python train.py --train_examples=147500 --image_size=32 --norm="batchnorm" --blocks_per_level=2 --upsampling="nearest_conv" --init="kaiming_normal" --residual_init="none"
Rows from block 10, named by matrix and row number. Each number is 500 + 25 x the weight over its row's rms, rounded and kept within 0 to 999. All counts start at 0. Numbers have three digits each. After the name is the row's rms in percent of the matrix's.
# convs0: first 3x3 conv (model.decb.1.0.convs.0.weight, 128x256x3x3), inputs 216-227, a 3x3 kernel for each
convs0.1 098:485529528508544527504548526479506558534489497521499495513559449461514513475496467519528497509475540488499540515511476475452513499483488502510534516438530514559476456489507511478541484418448492521509503455501519473464493523508483493558470509487549450508484501510487514564480499488502554533505496481515536504523546510458507516
convs0.2 112:506419508501536510494519522488478499503517492466480502499515485506483500510507526489668526497475484510535487532566508492545512511481549535541473488501501507486489498487534512549506484497497515587526508511513521515509485480485470487461521499452540517515522541524525523481539507509517491500504509504556424487513521508483510489
convs0.3 106:493491480499355332518499499506498511494550525494506507500468507494587495527477496508548455507492566472539493505514478505522534518520505518544455493501539475498474509509499485558502519520521516496509521685489536491529525478510528482492496543526519484483514527540482523549477472504479569436501459463491487486501421498514528547
convs0.4 104:508504517511497538508480519481481480499532536548451529461479515512512534476504484469550528495521481512478512520538478501480480476534484506489525495429539509544503485523485499520547481432507526536509495513454505461519487528527478514524460503442465480474556501402540596508518486511526566521553530496525477535492579500524446544
convs0.5 105:480487483496407495444470461528546530531568503539503544520476514500515551501446518512465494537553510499472503534499552527550547504536544500513521446524517497474471496484502502534487494439510510478534540498520488470514506508508529531512516527534497484477491495486459473509519489451477474557555433504528501512519520496493485536
convs0.6 097:492518494469474504501519504492482510498490534491515506461481513407538560504494494487479470462450476512470505502521485568454514501479509541526525532531545507503506482533511529453507485492488498502468532481454532540473525490481472549454532521517457555509488528509443482510496487497474503520477467516511540535512418504500516490
convs0.7 099:485508504519613469521527518440469477478543474443456493514503487508507540522561504488458474486425441503527502511540540469430542490523545464450495458445475490500492505481457526542489505495491474521504366319494503449488489498513488528504497476502554461451537519443507523485503456503490456543487516494496543493497525462493492481
convs0.8 097:517540544495470509484515507464497479491510544423500492471456548447525524514482486495541470513505464492470479498481487544547466547502504522515509505566545553533502472516521469501526460466524482483473505499485482514516500519481465521554476493463500516481488466487485538474483534500435453521492501493471469513534519485473473502
convs0.9 096:523517535493553529483525486506502489482521505483518490518552471518542519545538551533539539543555502533536539459482471472490479451459452461505514447458493516515526491483490502512490481478475486431517469569504474503507483457468517522461515488478528490514528504513499477515541526493509542495550507503511478453493467492494490479
convs0.10 101:500492511464476549525480480470514486490459508509532465513472536534546468457521500514508491480525491501532512522506501495522524586517523480499501497485471482515525505426513458508442525520505543518499494545544499534518475508481496473500515480495511502507525504506492457499492486446503467472438510466479487490536522477525557509
convs0.11 104:513485493486508510497442494528488514529470558526542534459506468612477451497502399471488510451505481525544485518528517474516486480532485509491504526500482449533497470502493507550527507473524487496506496482477504488494516473482478456480482506469509503503483469504495506472443517515535528488445488460498471504484503484502522505
convs0.12 096:483479469506509464448456487531518497546452543489486555513494472550488485483556483470479516508498527524458500491527474486512466569463461446446479470484487443497465462483489496583465503427518505519474486477461532524474526524524538501521529553532510501495517509543482506484508522510558543511537504541502469477477519492494439536
convs0.13 096:517482529431516495482453472471498502504492510488537504438479476517477410492503453513496567502468452493523506511503520549493473476499475461449556467388448496471492501472516518546566452548514471471497496506492472499463459545562551522561475499548509504485513446487454496485520520525522501536554497514493527467512559518484499513
convs0.14 100:516489516513520464488455485496515469503496480497519542485500524521481540485508486480476518504501518464524411469494513501482539498489522535486496461431530510453484507501505465522471515481458498511487546430549507529516530537502490505529479495519465488458481524502513462472500500519525471518490533560480542533504507465497486498
convs0.15 098:457493530508506498529501521481449468505517466501445456536535521518511504535511500463438518508521507489447550456510511496441487505525434507449487464480481506509489504426518514566463491434475492505459513537456491533466518501564437477508510573535532470475539474508498470489479475492510539488486497490495501523547529522511489473
convs0.16 102:508542485491503480528539504473505487475551496472477500491474501550454564508465536532567488517511471546587488514510527511471544516491533491482484507460486492506493484475504523520605514476484488521508546477481522503497463487482518496486508486517491477521505513479486435462468513500455494494473502535499517504481499530492527506
convs0.17 107:508467454495514521524517510506518487494449511497494473468523511486496543496526491473601486481435482513508514537550535522510557509515528474563467487426480489475488489513527498452534478496521478544513550639527501450494495502503526483493494514494520527467515490479482483482503485476482482503457460499481492486502498438495460482
convs0.18 104:523489481477530530503478471506458469524497538576497475480484511507458447464445460525494443495513485483455453506500493505478526482510551515510531574620515535516517504476461552551560523505461526510527552392555529562562497518492498538495509501476479541502505564505434489471500488502492485491485510521551436481500499483528484543
convs0.19 100:484512498488502503497482492521479533420483552506512541536510510530554509532504495490471507490444481496545501515466478504446493504485486509514467439505469503455508514498486536464513533561464475443487470433443482487502504501462499483493536502509485496515531490508531500465521484517544453494523526494504488522473428484439498490
convs0.20 099:511481494492520490510500466529509492564504534533455517469506458520497481491500537485462484522487499476539489523502506508478530496498486493538522464507474488525511486473473495546503493479488517491502507492519513500495512530526473495485490518474516518510473496450479515469508478516521527481555510494557502567490515465552509546
convs0.21 101:537520507514437539517518480503478503464558480500507470444497526398482539449498489529495475530458458480510532477421506464464464468503494544440523419581501551477476514514530483549475503454532496521497532441500452466521501424517459504518511532496508522472533511526505510536468466507436514500480469472496451512512527484510520540
convs0.22 108:473504503495504486473483470465509508493512441480524471524493482522485500469492475506479487480494513491482514474483474472509544442470457546505510500520516475451507527479451526512476519432467527488503470449559489512500492443493459482484504464490492469509474469534480496500525513471528536488544483479474471482474482503493499486
convs0.23 098:485444455456522486456498524521493528465475480490479529509479475479513569488508538534485516509532511512549523491530482528508521510491510449471522526445542486529513470478492495436502507526553510510514518479453506528487517507479508492490496493482518548523521500558499459528486486516427484506486497496515490504489514514527479509
convs0.24 099:533506505517517505481429435464498500466499486463504457510472472578503478518530485472538515554542512513562475507482493450502503496513511499516508528516494492487515505531528512518518451362438454505479525463518513488501487499495495459515518566523490491505485459459517499492441508506467461464465499508472507512496553487485567549
convs0.25 103:494469495508518510499507509537495519552496510506466484465487502563477520499477554531485462479471502498479494499482508454527479490479503499468488500509478474482478512428484496518523515449481539486524518499515514464525489464460510533463516527479518525497502546539500535539515495497528422544485489465485513484491530464503507440
convs0.26 107:520526484528526523508447468500510470487505488473464469457477508471488430500499491507537484522478495517507521502481481528523481519518514491526493494524485504517506488572531512524506459518472507529493501499465500499538545475468523478498514533519496523534472562548510524518511548519527457475472485470511508475511525509486536491
convs0.27 098:474476503504467503511470496512516485567469477514484449510484532564506546496513513478492527510461474519521492483454495476506489504486494478533502483527485527510457480456495476493461530526467479495507473453471539429475459438454488484486475513496524548541495513486510567510442495502506496521481498458526498515529513495471487458
convs0.28 093:519481545484524516515493494476517518450468443536494532571507531524554527493510576533496537470507500544460473467497475495468467521483488493492546483427501484472419487513509459533447503448490529539531477383475541526492553511506520483450529497483455535500544498498544532466536549469518558541459531537519488479510512469552528530
convs0.29 097:519518483510532520514506501511486531545575463580495494507478499516520462504527482515521493513514481515487500502514498503526454506503529518516530451493501498517483467464514471525455452477466481490473480518495481471467497544479475425506532515533483509471517449515503584572487481501517465434484501497538483489512591495512509457
convs0.30 103:506513515490507505481552538517487513488552489514535494521478439501462539541521533487523473526425478524535555504480509511489570504511484485462502406454394481519458499529500473479452516536502499546524479433559519454520507483512542506493522508500499481506531460498545537548484507494466508528511461505491516495498472502504481495
convs0.31 101:474478483476545518466542535476526492515537490485519448503548452537509472519527496504524538497512501486512485508500487487514541498518490533515503518531522495492496537577548547533503542471504507503508485461519524499497491513467487479515455517502502519513577522478500494486490545483562476513506469493485578505468446493499498501
convs0.32 104:493511506509501493487529510524497479510482555470569501491530525527496466476477494493528473516540476467500528509469495498488390518472472515528512465483467466461533523396553517543515555513516520531463525532470475502527471558503482543500479530541475501493533447522492513535505529517544471485528516498540485490493488533516549486
convs0.33 099:513496499513485518507486484447532465468518559514495468491495505549477452501518472460521479431465530498455488476475472425477506467502487526469508511501430520526534499536464489544444448423457482527510436423587494454504530472474540505477493506491488442479501500442495488510511497526503496517543488490530507521497522513527493464
convs0.34 099:494501507538545513515558482512515515537530516493535477527462504520542514480536466524525501506505529493524494446502503447477504466483500489441502466491523505466542460521500489505474504484482482528477449523514518451490511440506458451465479454471520473499558532452509527520553542474510540470502494469486527506494509451476515438
convs0.35 095:506506503497504503498514489451477479477498489482538515480513489445511540514481475501492484499440500487447485449474481536500512492451508477553499523505511515502486504488467523463486483530507498548482540506481517537525495479508472524493487468493505510516485558541523531533473479493481524481453521456493481468525449484454490499
convs0.36 098:541571532507473493518546515538523518515560490481464447511515521551462539539484456467432461470476526482510529444489500459509538478480517501510527520549600503523515499547490493571512476428447489501494468469510463523557481490531491464481474487498527468518501543505554538511519488516552447478518478477469471478481486508500498468
convs0.37 094:481505503523504544458516513537553462614479544517513480486477512387485499458438504500464496465482501509476503533532478554510467514525473535517514516532526519519484460516502530502487488481463455466505478560479497491474500474538454472519517458489564516496421449499500514495507378494519466570484436584511545522493459475509479497
convs0.38 105:505524521538471516524575523532525504506487488438503478488524507540515522488514505499495521474574446486452520485493491493522490531485508512479537465530474463519508473495513508470512509539495469469519557545480519544476522546505528501526506496483523490520506554494490519520466477528481512447466493443514516499523497459482540488
convs0.39 097:498555515525520491500513505520538507463512478490491473519504496507466547485460512467476466481544505498487483506482511437523539499488531497500481551494477534505504525464478504500508477480475507458488480360503510520509471495506520492521485490514543468492478492494532539525476508526494511495456491533479481478490479531485465457
convs0.40 097:457438478497461496491502511437493433489476469451490489495503525490535505508524483487538506546418464459497479482515501497478516509506493521481457472501417477520481462517446499462489489463485517472496531432490511499529477480566490508502504478523478555479515554506489531497523532505477494543546549556496498489490503452471463474
convs0.41 110:485483476468426498484512472503533518522485508513511500488481515533524518515461506463491490544568480436497478516501490509536502459482503524504496631580481500464516510477509514533508518456510452519495649584506695461523490540506468424499512507527512474500516539500509512491471494519546471478505422519524507508409497521504566489
convs0.42 097:510509494508507504494483500514475457488543523497514471503526492500460495503459470503482536557343359510518494499530536501472489489495482486505512499499475516540479500524525517516542524493492499477511521506508487477486508507510498463504507560501496547477505565502507508493558491463499470536496545538519454532511451495462447457
convs0.43 099:483444481474525460486491511495438461442493489488496510463515501435549612507495599500497515485510516498478533481458491547526513516521484513486505480439473480457527507473510510499473457417474492472517496438535450539514523554454531507556534503488489474476538551522552463540535534523491527521507553456493447449473528466486516477
convs0.44 097:492509502499511496492482495467504495487493501445500454526514499539506469526564470495473447507480520457492489530505484482516516471516497451501487442504478503469580476586525481516505490426491488482475512457523449516471520445462514432466486490488492505496497510462467482471486503477495619509468514498479525476466495524510527498
convs0.45 107:487506495478559509515496534469514517469496520514537554522452521432389606479460485494473492488557494557462493532523547491487501512524507473462444503438505501489493505543521471534502538551539502434511464537499492532512457467467467506497461520497490490499571502467502517507511523486476497456519457481507514510478496487526540513
convs0.46 104:540533547532503546514526460491491471458531510525536505524534513502514491452522485508506539509489533485476507499539477493497450457537472505515505473502491481488517468510491488482526471464555493435515462495438493546470516493482511523569451480460437439490495418517482512506520495498504564477536525487506503447486500481488467516
convs0.47 098:531486483480570478524509488533481482472470535517527525476495470529486559495494539512475515477474481495526482490493506503456499489534458479513523509505494553542528506438534493506529463445497510433464516473446484522483505522521489502440498469506548499477529568517497495452442473477439535520457547472501530522513474497502513487
convs0.48 097:501458510536536518482473454534491493535524472482507486475517479518495512507477485544570523540489535510495511495449458405441515513485503465500501527539543469501504509555513532482489520536507479475483505485500502518531508537495521535481491539528515510542438487519542472515550498513559517544527523502546534556542517517506491522
convs0.49 095:516500486491506472475497479537510495570576511556483519466518498530463491521551482502547488518496510520525517496539525527543480451521526506523473508442509448536478541458477557530568487500477483496486475503492491499489506539525503511487468505508502491541506480549512551483479459519539455552505514479471499468475557546500472528
convs0.50 099:521527529504545502497469496522547519523538562517499528525488519512481482512550485507506474522509509529503469485511480578528487531481527504517491504491516512528485489483484525530537474518427486556501556496530530502500485508517479531505489540532498459483484484474504445481490509504499441502477501488518481502511509546524476501
convs0.51 098:499487473492527492481444440533502512530523514486463508500485503489489484540431514523545498483547552477528516509485495537504518475473506518471453503493464510501565487492460514495456504615581490540500492494500521493535512513461481509535500528532521478497483466449512478487467506481488539448480469472485508515480510481492476529
convs0.52 098:511492499484467506492512535471534523469510474484438463496555473514490466498489497518407496492481503497590521502425521530557470502536523529546548482590528483497502471532492460513523480444499500407500552455464533564504499588510505536493506514472483499430495508481510456480441450474503509517459489510468478503476499492484510535
convs0.53 096:458521488509486520487488486535516494484511483481499480468483517450511495474494510514520505505530524478523472489528495515473478481508451500477493486516481476527487498447575531495513509538492478503482450492469464488476489506497501503533528498489522498497468519493497542459521518508549543568487531475542532543556487492504500501
convs0.54 106:513493521517588438491545536498504523505466521451567534492506454441462552537471480483506501512435497532503490511546528474458539521509495446457472460498530490465490517506509474458514508507503519508555436402546503521546493470502465525498473530494490498486511523445515539505491468496489504547530463522498511504517492479508553494
convs0.55 097:512474463467405453473465481463480509460457495464475505508521538491528511487502512505505508530516476477474502516506524528497445503501443478508481482536486477472468521495495489483517495514472490511518527568516502577509492498510493483498460515486489478490475518486538563534521515491512530516505506513513440435495492500494467499
convs0.56 105:509597518510536567502524509515497498508510492510546488481490504519479468515474499496379444519433478506463476459448504457472458481499492460409524476432466505502505480518528503478491536531490517490511455259459495476509517538473486550508484525504496512473491569527493444485470477473533452497502476490501466489526438507500484474
convs0.57 107:489522491494473501496492453483503537509510514517501520509499523482515555488478491476512521514495529467479523488470505457539487493518522564541528528492510510489532521469519515478513496489478523511526463478566472495549519508497512522432490482468476486515472505549494494495481463514526423618511474534498506502481490535491503517
convs0.58 106:481480481507508470529499521532498509443563409480529482528527507500446572518530516509481498540509463497476502506507531487487541467512494509493473462483465481444479506480484494524519505528537517517490489543529485486470454486466455492492464484508450495533563482594562554491476501490528532491517520503512517509495543504524525523
convs0.59 101:449443488431488477442500484515525545546531510531527482479468489464502515450499510492494498473457474502511499516533527544517521530533487477532510530503498511553507541512553497457490512545537512515530505501473494468494501483478490503530519516476508491506521516505487540513483492480476514457487502487520505518543548514530561502
convs0.60 097:493494465495507485515513521484455483496486487480490494480486486431560485494504495519537496521441542512500473499483502555446463538535472525551505453502482499506483475560507508500466560529562505530495518475503511528495489513526478440579490510499515521496556466542502479539520515524513472501506486501504512485484502451479483499
convs0.61 103:496491517503423490510458471491572491486437468471474509498473509524533491497490496475503572493550510496480452479528503506527520536498531507543449512495488500488497482584556524468517517561508505539518499504483528487490488511477479539487477499470531503496517573515529495521459542480503465487486511496513565532494504557486484516
convs0.62 099:520522483548463443504497472496496469469476477504476505530516528483487569512405561463555509521522476490478476465535508494525521490517556492530508538569546509518502453486477521481523478534482491511525552534555508553524484508510502521475481507495520483507460503473451457476516483450487589442505454473469488482471498503534504493
convs0.63 101:558550502536451451534541490504438467485515513497528518486513505535517478495514483521410491518535456549454491467490485498492492491495476464507524506521451463489491475488506478494521460455487418472467580460508494478494507483500520494564538513524504513459470521487506516447498502500509521519489512511487541551539478513483549500
convs0.64 091:463530484510443475487523487476512482498574521504515518485539499481546448479517516501476491526470513509537537518473530523511482533472508512527527493502501491489477515518465509510520490505489515487482540450512529560515507543515525477481507451521445399497482487483493472483493511529529557547531501511463495510454445464469490446
convs0.65 093:541520537516495520493497476455516484480474439471473482477541493496501477468454460507490504447501521497531478525509490527509562505488525518505532533506493569495513480479464515482528467446489528493507511528549540505522489487545491500463516526497470471487545489524524438451502510541500537478488528513506495495491504526473446490
convs0.66 099:474463444471474466485484495493468464454523524508480508544520489530535497487520494474567494509574527463455470505517515503548500483467477527485415486506458501525493473482456514536510482511518486520531534523539505463451483470438482485476501473483501514546507544530509560516531535525488533520462507502494469469520565550515532514
convs0.67 098:541448501500494475519568493445510486485502512481483518477479539463560462514468499491432492494512503462454479529489532538518524516488544483479482527532495538455526462528520525488495482503506500514497518433504528461511487495498501535541539497515487532512541539523452510524487530514447436478511471497513475468492556458496464474
convs0.68 098:507514530508529520529554497494460497485506501493480561487539434476560413487515529503506502521495496506460485460520510532443497497504519518515490515503516477509490506482468518466512514541499512504511523531561503474483470471514486544453423475452469491471509497476490509490478488474513466505425457486459463520550514482478492523
convs0.69 101:495500468545549538536503461500467503465562511436442502528543551512539510442495502513476493527537570487539464486454464464540489494497483501495510479539468499465478502487547465524524471538507476490468449378471477488473519534465508522489504531484513526502501526529557487509511545543558508545479536547460505483534485574484542528
convs0.70 095:476474512461513539482511518483522517484456538503503506533565531475529543490500524512518498504551501489541520491469485502483470481530518466524514487481479505504468459531497461419525467550509483488472533498442527521492489495530533510520519497499478509465520480489520553474495509499518506545501536575515510537451504532506557505
convs0.71 100:487459457482478504479510506494496497486524508479495512507458499483453572506469525514448495471450438442518455490492496522503520504508506468460420489533488521481515518417477513501486502435502498526511481492465508507472483479564492495501512521494478499509488622536492502506507539576491487518466511536477545530509502531495505520
convs0.72 095:492541514508423475540463493542539522479487444530505508532477499494526497446547542526538496520505504509488457523522537492591492518547531484470473491478497470530436490501487500497501453518484552516533510553492514523509443531476501546470489523486494530505531564468485514514502449472511468536502479488536494524431530462503442513
convs0.73 098:519499501531425505502506532440487502476483459475490510451471505498481489475463499515636522527517564528497474481486510522508487471486472431458497453464488490531483507529497467566481494497503476416504514591457479454487506537494496457519496476514500494525472485475492530496537548534519495519522523528526477491476486473513525536
convs0.74 105:517523525504508517506478470518490561489528529541484543475530480494455528537517487526501509522584501587573479472446484526504536451488486502531515463505517463474497503542495532524519519571469497468471471498468518483498521508498497570489439439474489491489478467492438492481478486512452529495522527511514477499496497471553521534
convs0.75 096:496531506520528528534564474514509543462500503522560494513503536511575488532586518459429486497464502515571523467509518455485483504552490428451491486479478536500474532490542544488540497560524427456455450456548472499500503504551498473515503483515492485507564525553533569523438430487487505548518497495468466512513535511533529529
convs0.76 094:460442513500470482493460512527495479567472552488504464535486475481509457489472475523526513543467500541537468514528490569520471562494521473570522448502528499492500454519549571588465516540481503500526484483552490552524519522477408537545503551507503563525507468530503529492492515508508506527497548497493515528549495492477507516
convs0.77 101:516540516497523544511564516484524521486485496478481540497551485494572598537524484485516445504463524511525514505502500514523554499553508488508461479456445528521466464496472445518500486534502470482476466532518494495524521554524550569517526526527503453499501513444484521496521477477514575515510468491515530485552551532500501508
convs0.78 095:480481468463528551504526529471522515469494491485486497541506500554455477482538465481524487529558552513529523493491484499523478514504458459475461494488476485501462460520463469488497479468493473529481528479489495518533492506541529495493486470480480479483500486490516482481484491473511526548526483509463489471456495495434479447
convs0.79 104:511446485553458524490526468533519485559556531491517480536502469460527398514501492523504500532503531537552477469503493464599442499499504496471465442411441459466486503459507488566553476437472493491511516487483548455517511518494494485513500527491500477476497516473523529491504525524537488485566528508494480495442543546483516509
convs0.80 098:497485474497467504478484464486480468444507486459446446504516480536490532515507511469524497539514517483536493489510498506484534509510487478488496499527537508530473523543496458464485491465482477449441478481493490460501498465505537537515519483506494534487534514499455445497513513518527487508525512506477478528491461514485467468
convs0.81 104:493502506467474469492477500490520491474478466505500538526497544509468485542545510519491515538549481522525501513451503511444519480516503508519504474527429528423450491521493533508486487525494468531471473524487490505465504477528529527427494523545493471437492495530483442451515506506524532520526499508500460473485442481503485470
convs0.82 094:492461488459460450518506503460540510445484458489468475467504483547538532533524513543480462530581542491496478515536477529501475489573501506470496552498505501494523537485467495502496500550513486488495488564486518529533492496503532505485476473525502498496466504473507484525494508523495548511475502499486511473482493466502511476
convs0.83 097:513484467526408523505541501492545519522487578465517523478457529463513512461510474474477525520533478483490515464505503479517505480485511458520443510483505473459510507525481508513495488488511513507498389583519513409491467547490483457509483547523511506493527508505497517462505538505472511479490514506501497515495502565464522517
convs0.84 099:480489516504512494489526510486466515498540562544528503495512508514520467464497498502517561550443497533555521492434498459479479481459517507477462437424528535545506491525518489475504476533486495537499468599474492541487509494531474556503484499508497493470471457462471461489503545495503537495494513496460497528513534513520541536
convs0.85 097:472527485506505544543470513484525472513493552467529531514474521592521439496473503517524499475512539507467524528485515487532489495479502510453506477503485499467526500443469468466485477489432494513511515511526505499503482499511525526516535484525512558500480499471516490526510474502487537454470505491510505517533491514486544490
convs0.86 092:505534482529453462498411455513512487508520495510457487505456507512554490482546503495534542494559504529550469496460511469482497488487519449475476421489498447462496485532480447569487493468492506477492478483451490661455530463485534512488497495486518480466502520458475474494510523518456489515516548508492487496527457484518485497
convs0.87 097:497491489508517482485520481502477503450502514503513512467522548523529471528530464487481490496489472558483486503497528496481505506498581478465509491481508515457462454480509525553462495467535518516533524482526510459532504492503511509468491475477514475456490463486474452463505543478580521502493497527502486477465485533487495476
convs0.88 098:517528493478492481507480539483540494521447463480504480507488509543465618481530555473521528473550451467481484492523483507522504494487495501484489489550468473506519481520499484515455453561526524520504510541504532491498510533514472570556513562524508502470498495497520492483532500529498490521487493515539509492522503512456501465
convs0.89 105:535488532523499515536541536492551492480482540488539503479488460510478518486489437504485468504492545500477461529488499591560391502527505466490489476496496493489489492516518497433576506536503528520503513362431483467511505532513496449554473471434482457483518552498485393448498479512495492577488504538498515510511473506510577506
convs0.90 102:485523489520518487481439512490491532480533512458510518488517485512504499510461486527468489558561478520451526501522529552460566587469546493493497493587527493535483482528513521542503514500517478497483509544495513546479470478510499545516483503539510516451537447544515466490473470500455572484436501482490485479570485514448518486
convs0.91 108:506484514522510497513555509514486484489527490526493451485533473501532501471508491499505515468496490465530501493533512498467535518498495454476526490487486477464489467494543498524455513454466504507500485488527510535475501620587518517554532492532529457570516487496528528512503494459526517523537529477512493525523520525463511462
convs0.92 102:514472504489592513530499539497511530493488521510514552505492492474486442488528495513450521470378488479556518496464518484488487522461494486504539468337463496511534505501520484472496490453540513522514529478482549448492486524509454514530448531474526514517518462559542546500481561493511485461507529501499492501448542507491501559
convs0.93 095:505524513540536526502602501517573458464483486504484483485461492550464496510526503496467521520542468504572525534513482493508452531493481532505534493465462541533509510504486507530516506648539510483505489500515515492501516523492456501533509466502472448469554491477494502474503454538540499538518481485508503415464518511500467449
convs0.94 101:491470488499473502486438493502493507514491489482501495496512508534503508484511509457476492459512515480480480489509487527478498502501498482515509490504565479501494481461469501472502487534466460541452471537499479470458524481522530489534543501495467507515507434505490498472494559486507551487499562517488497510545487459469448486
convs0.95 098:527538478502508498487493544495460512454554538505393519545481493498523462470522479494509475505422475464495500466511491477441476462500498526478467452508414485474506491457429532511551467575514510496492485412482465503468519482533522514517506517473512486542550506490505503489508536560487503532506503492455476467481458511469428503
convs0.96 103:522499489489555451516502516498615511513544479483435484499542499494456466520508473496505513516518542523493477498537462505448472523547495510511504495472509499501517502510513488402512467533501465460509485440510520526518502541543468503484537548539453420480491619449529483516507529506519460513484487482462496501533484569533445486
convs0.97 096:487470482513531480479506485506521503550552541523488504487501550480528517457447477517514520502520481467537501501473454457487483529497506480506522512528498485446494489486511412491468504538481501550516518459420507576514541533513517486476475509457494472497536493537498482479448539532453479500481503487477471460502556461503458476
convs0.98 098:510528522503602516495518526486547516457506443522515515532536459555598482552553506488466527464453466496477533447514533468523559498516506496547489504470497524522548478470520562547493433472526506555542486501553508509485473516480508550490483463455546502479522502515518485513509459530501483453540520509490530524478486494518477496
convs0.99 102:502437498449490489480522536534484535523532515524476487496475508506533548518490491528489459532442531500536483498459518469465438514477480514575473581497490517512477528524543502524479499490522515492524473514524507486545519500503555468539511469513491517493493508520538555539533484520570503484532501480504457475456505486450471462
convs0.100 094:512459483493559491503443497504461517534442486517515470530519570483516496503532517515476499492453457475440475508460486486501434459521501513513533579489539494514441522536465507511505486501458523528504438508522515494494533507548498494435516515483455519489481484514470478528525490508478537492512505512508504484537496504511490444
convs0.101 101:475475498512552486530467510491498500530538558528496513499463451468421494490502438479457519491504466505539525519525508456534487506500475536501511569492473516503518464455519509516446523492513466531492503472475499509488540535510505496507508482493495514539489446465483458518538510500553517449514507519493489500516504495520511482
convs0.102 102:492487486494522517471450494502468511504536529492564547508524483516533454523504459514501507488481538508401472472485511480513502492499518501517538511491519510514490516612517531418539467653526483492483473478517487523507491445489544561519517504515470512512490540478483460473528514474530425467551521487492495498458544538461457505
convs0.103 098:469494503492557528504529495486504492503552503491489504509503518477476497512515512481433480483497484522643529475495502551509478513505488476473529547498476535519495478473493468498510502475518568561507577487498531501491464553476489511486503509489489520512473552544494530525502510512500485505495470493504486499478535493495484487
convs0.104 099:520493505504473481489506486536516500501441483481495480509501490505519459543506517500475499511443492497498483480468481569454490528509508483537461443483520540467474524499538484512542525448487481427505491508426456500520448504548499579532488545485512522486514501508538556507498514513491509501479514513519493506542553495473474485
convs0.105 097:482501495525536509483544507525524470542511504538488523515501499595381506569481553515471486490483485500492537490465477389490497477491496525479501527483503490483452508501485474483508457502521528480480512534501525433484512490497528436482521493475490474505444481488551547514512493469497571508467521514466520506500498549477460504
convs0.106 106:510511487468471491491494491484498496492491501504493532505519518543521517544515520513512518522557493524580516478437500486488477502474498483531505514529522464543502495493492503516488535435509486502483482510490535524504512533496538493486529467570486502516485512457404406484500535498471528514504522506500455486490438507551538506
convs0.107 101:517497529512551514522522527537489496520497494460431464494495499442452459527513515485504466509511547535569475525511517480483525507539500473472515411412479397505467481502507460409502444519475512514493503421526541530495500506479541571509507492507507487522514509535501527491503473486500491523474505477490477501471482462503477512
convs0.108 099:492476497529530506522445486503511544525567457502464491496479494491519475501483485484464505549464553505468523454506495489504536514492513517472571453438536501505527457589541517449494493423514470476509462451534470521527491466534445538506500503543480497487510476490506578534501482460508500527494550485533467541574562508504446510
convs0.109 096:525554503533503479523505494523471469465511482477480474532510506466536525495528502481503494508476521488496509483527488520430520511518499477466531506470446503482485539512474491534518478485497504468486470445475487438501499463536475552516432497513504467488481487550498455522498513476505545484496524490515505442504492489509494514
convs0.110 102:511485469500558523506430506505509483514491429505462507513509490484509424505533443451481532495543494514536511480496493490473490495527504498497512492480574494511492502496491501524485464513519483544471441344543524571466511520501485470519512512486522480466501512465506561484527509521527457552481505502496443476511483483542505522
convs0.111 100:497474518531495444478468508525479481538478499504498512519505501491505493535510518503427479482537461513486488454492500488503498472523459482429490490341456438484449530473506505447501505499507513487502451498520537538496546469538577516562508499534508465482496505484456499435518489527546487498500536519463523501523516533470532491
convs0.112 099:506527501503542482533501515467494487503488514515503449511521502475551469556499524497412468488494459507473492483459485491482493471447492523538558555532507499525503453457482489512433505527480515496532446633500513483484508542483495489484534502506484496454473520432530503510501532474558513515500493489504451501529483482491489475
convs0.113 106:498404468507483493527545492473531502523489507470559499429523511412497548470502514505485513516466507522533519504494520477483529504490522495500505515494484507518514512600554509522476564501523489509522466510491485505513494473522524471486483503498493467461483529527535503449488466502495506537488491523477527545511488560483474543
convs0.114 106:511498481507419497509509488548518540515463552493521499482563508440534482513521489466540502503473491484511488508486470533530471518476496512555502478496519504501489485482523489452532502497489553515513582609489491492514480514563475475502481535495484555521512503525485505478541542507521556464488468483494532499512529513494500508
convs0.115 094:519501515465519487528480536502494454523449519512535476499495526560422531541510539496549470507503538495469475528523470437507517485539487529547483521557496491466495478480531530516490534539503541519498509496492507471512513522480497503488496527434477494471508489423458469473541506566574547563538556526498519524480491534504494483
convs0.116 093:489529481492435442511507480512506504531519469485478500488498530531483568540442499481487486470563513511483481498503510424533515484484512494522514560579593531527486497501462474475489511536444483475515505504493523535474472505505536494463523524539495512437528549438506454525504509471548473469449442515475512481483506535472519503
convs0.117 103:481464479533547496514600557498514490468512477498505520519531502530508539508530518508508503541523511493517457495517480484459490464414470489473475493542524511482493487518469461585491502412461509504490488504486489477445470532506465510517496533499487493461489519484518508495518504530553532538550554548500493483514451497506525510
convs0.118 096:467535499461510519488485467478474489463548481521492478494530555555479545523513529495537505450493520480475496509512484418515512483477489495499516550457544517527515529409541490522525545463501496500480510527562553512554478491517485517446510527485529518510496526500484583566538528509519490514570551536553533531517538492580498547
convs0.119 091:513522529514522523523551545542515538494551526517570449490523478500437441526501398473496456503504497481503503521469481515441469495486488516499498542558473488539535510511493537486530508501499507488460484513472507513515446557491539501494527571513499521521481513523484477490478508489441486462461446492531514474504456533527534517
convs0.120 107:528561505605556481519562534509535460541495456466518523516509455496548429443500452476476514513503467488540516523484478459530524494484480510558462466441503514509521493500479472514423489463523537467545497585516514538533482508463523477461515521515532549498492540510526526491506445510521531479480473518497549492511518480511508536
convs0.121 113:522519496503438443504465540447454507463475482493492512454470496442430503470491500497478506472494493476444467515482510491441524463489489543521498499542501559498525510517502539505501518499467484488483521535456485492482511511499513498533491464516503479499521453510522549526496497482510514493484529498473505498491471479521508517
convs0.122 100:528535523526518528518531481504495521446570423493512496484457500538448474477492458538402465451487516528468473509482520535514513480501514526511479500452480457485521489505485489552487502479495483470505474525505496490533496483495497514513519489503464490484531484543508485520511462474454522481520492474516489491483514529529450500
convs0.123 104:459417479479461506497559519506565476494428523490493546551532498481490475521482508486635539506447472513521508474561498481494505508503522473518491483491479515494491481526499481453495515511500523550529508523540489510512465542525529537492513468488514499498525532521504559509482450500509564514457507506463494517526512468504512476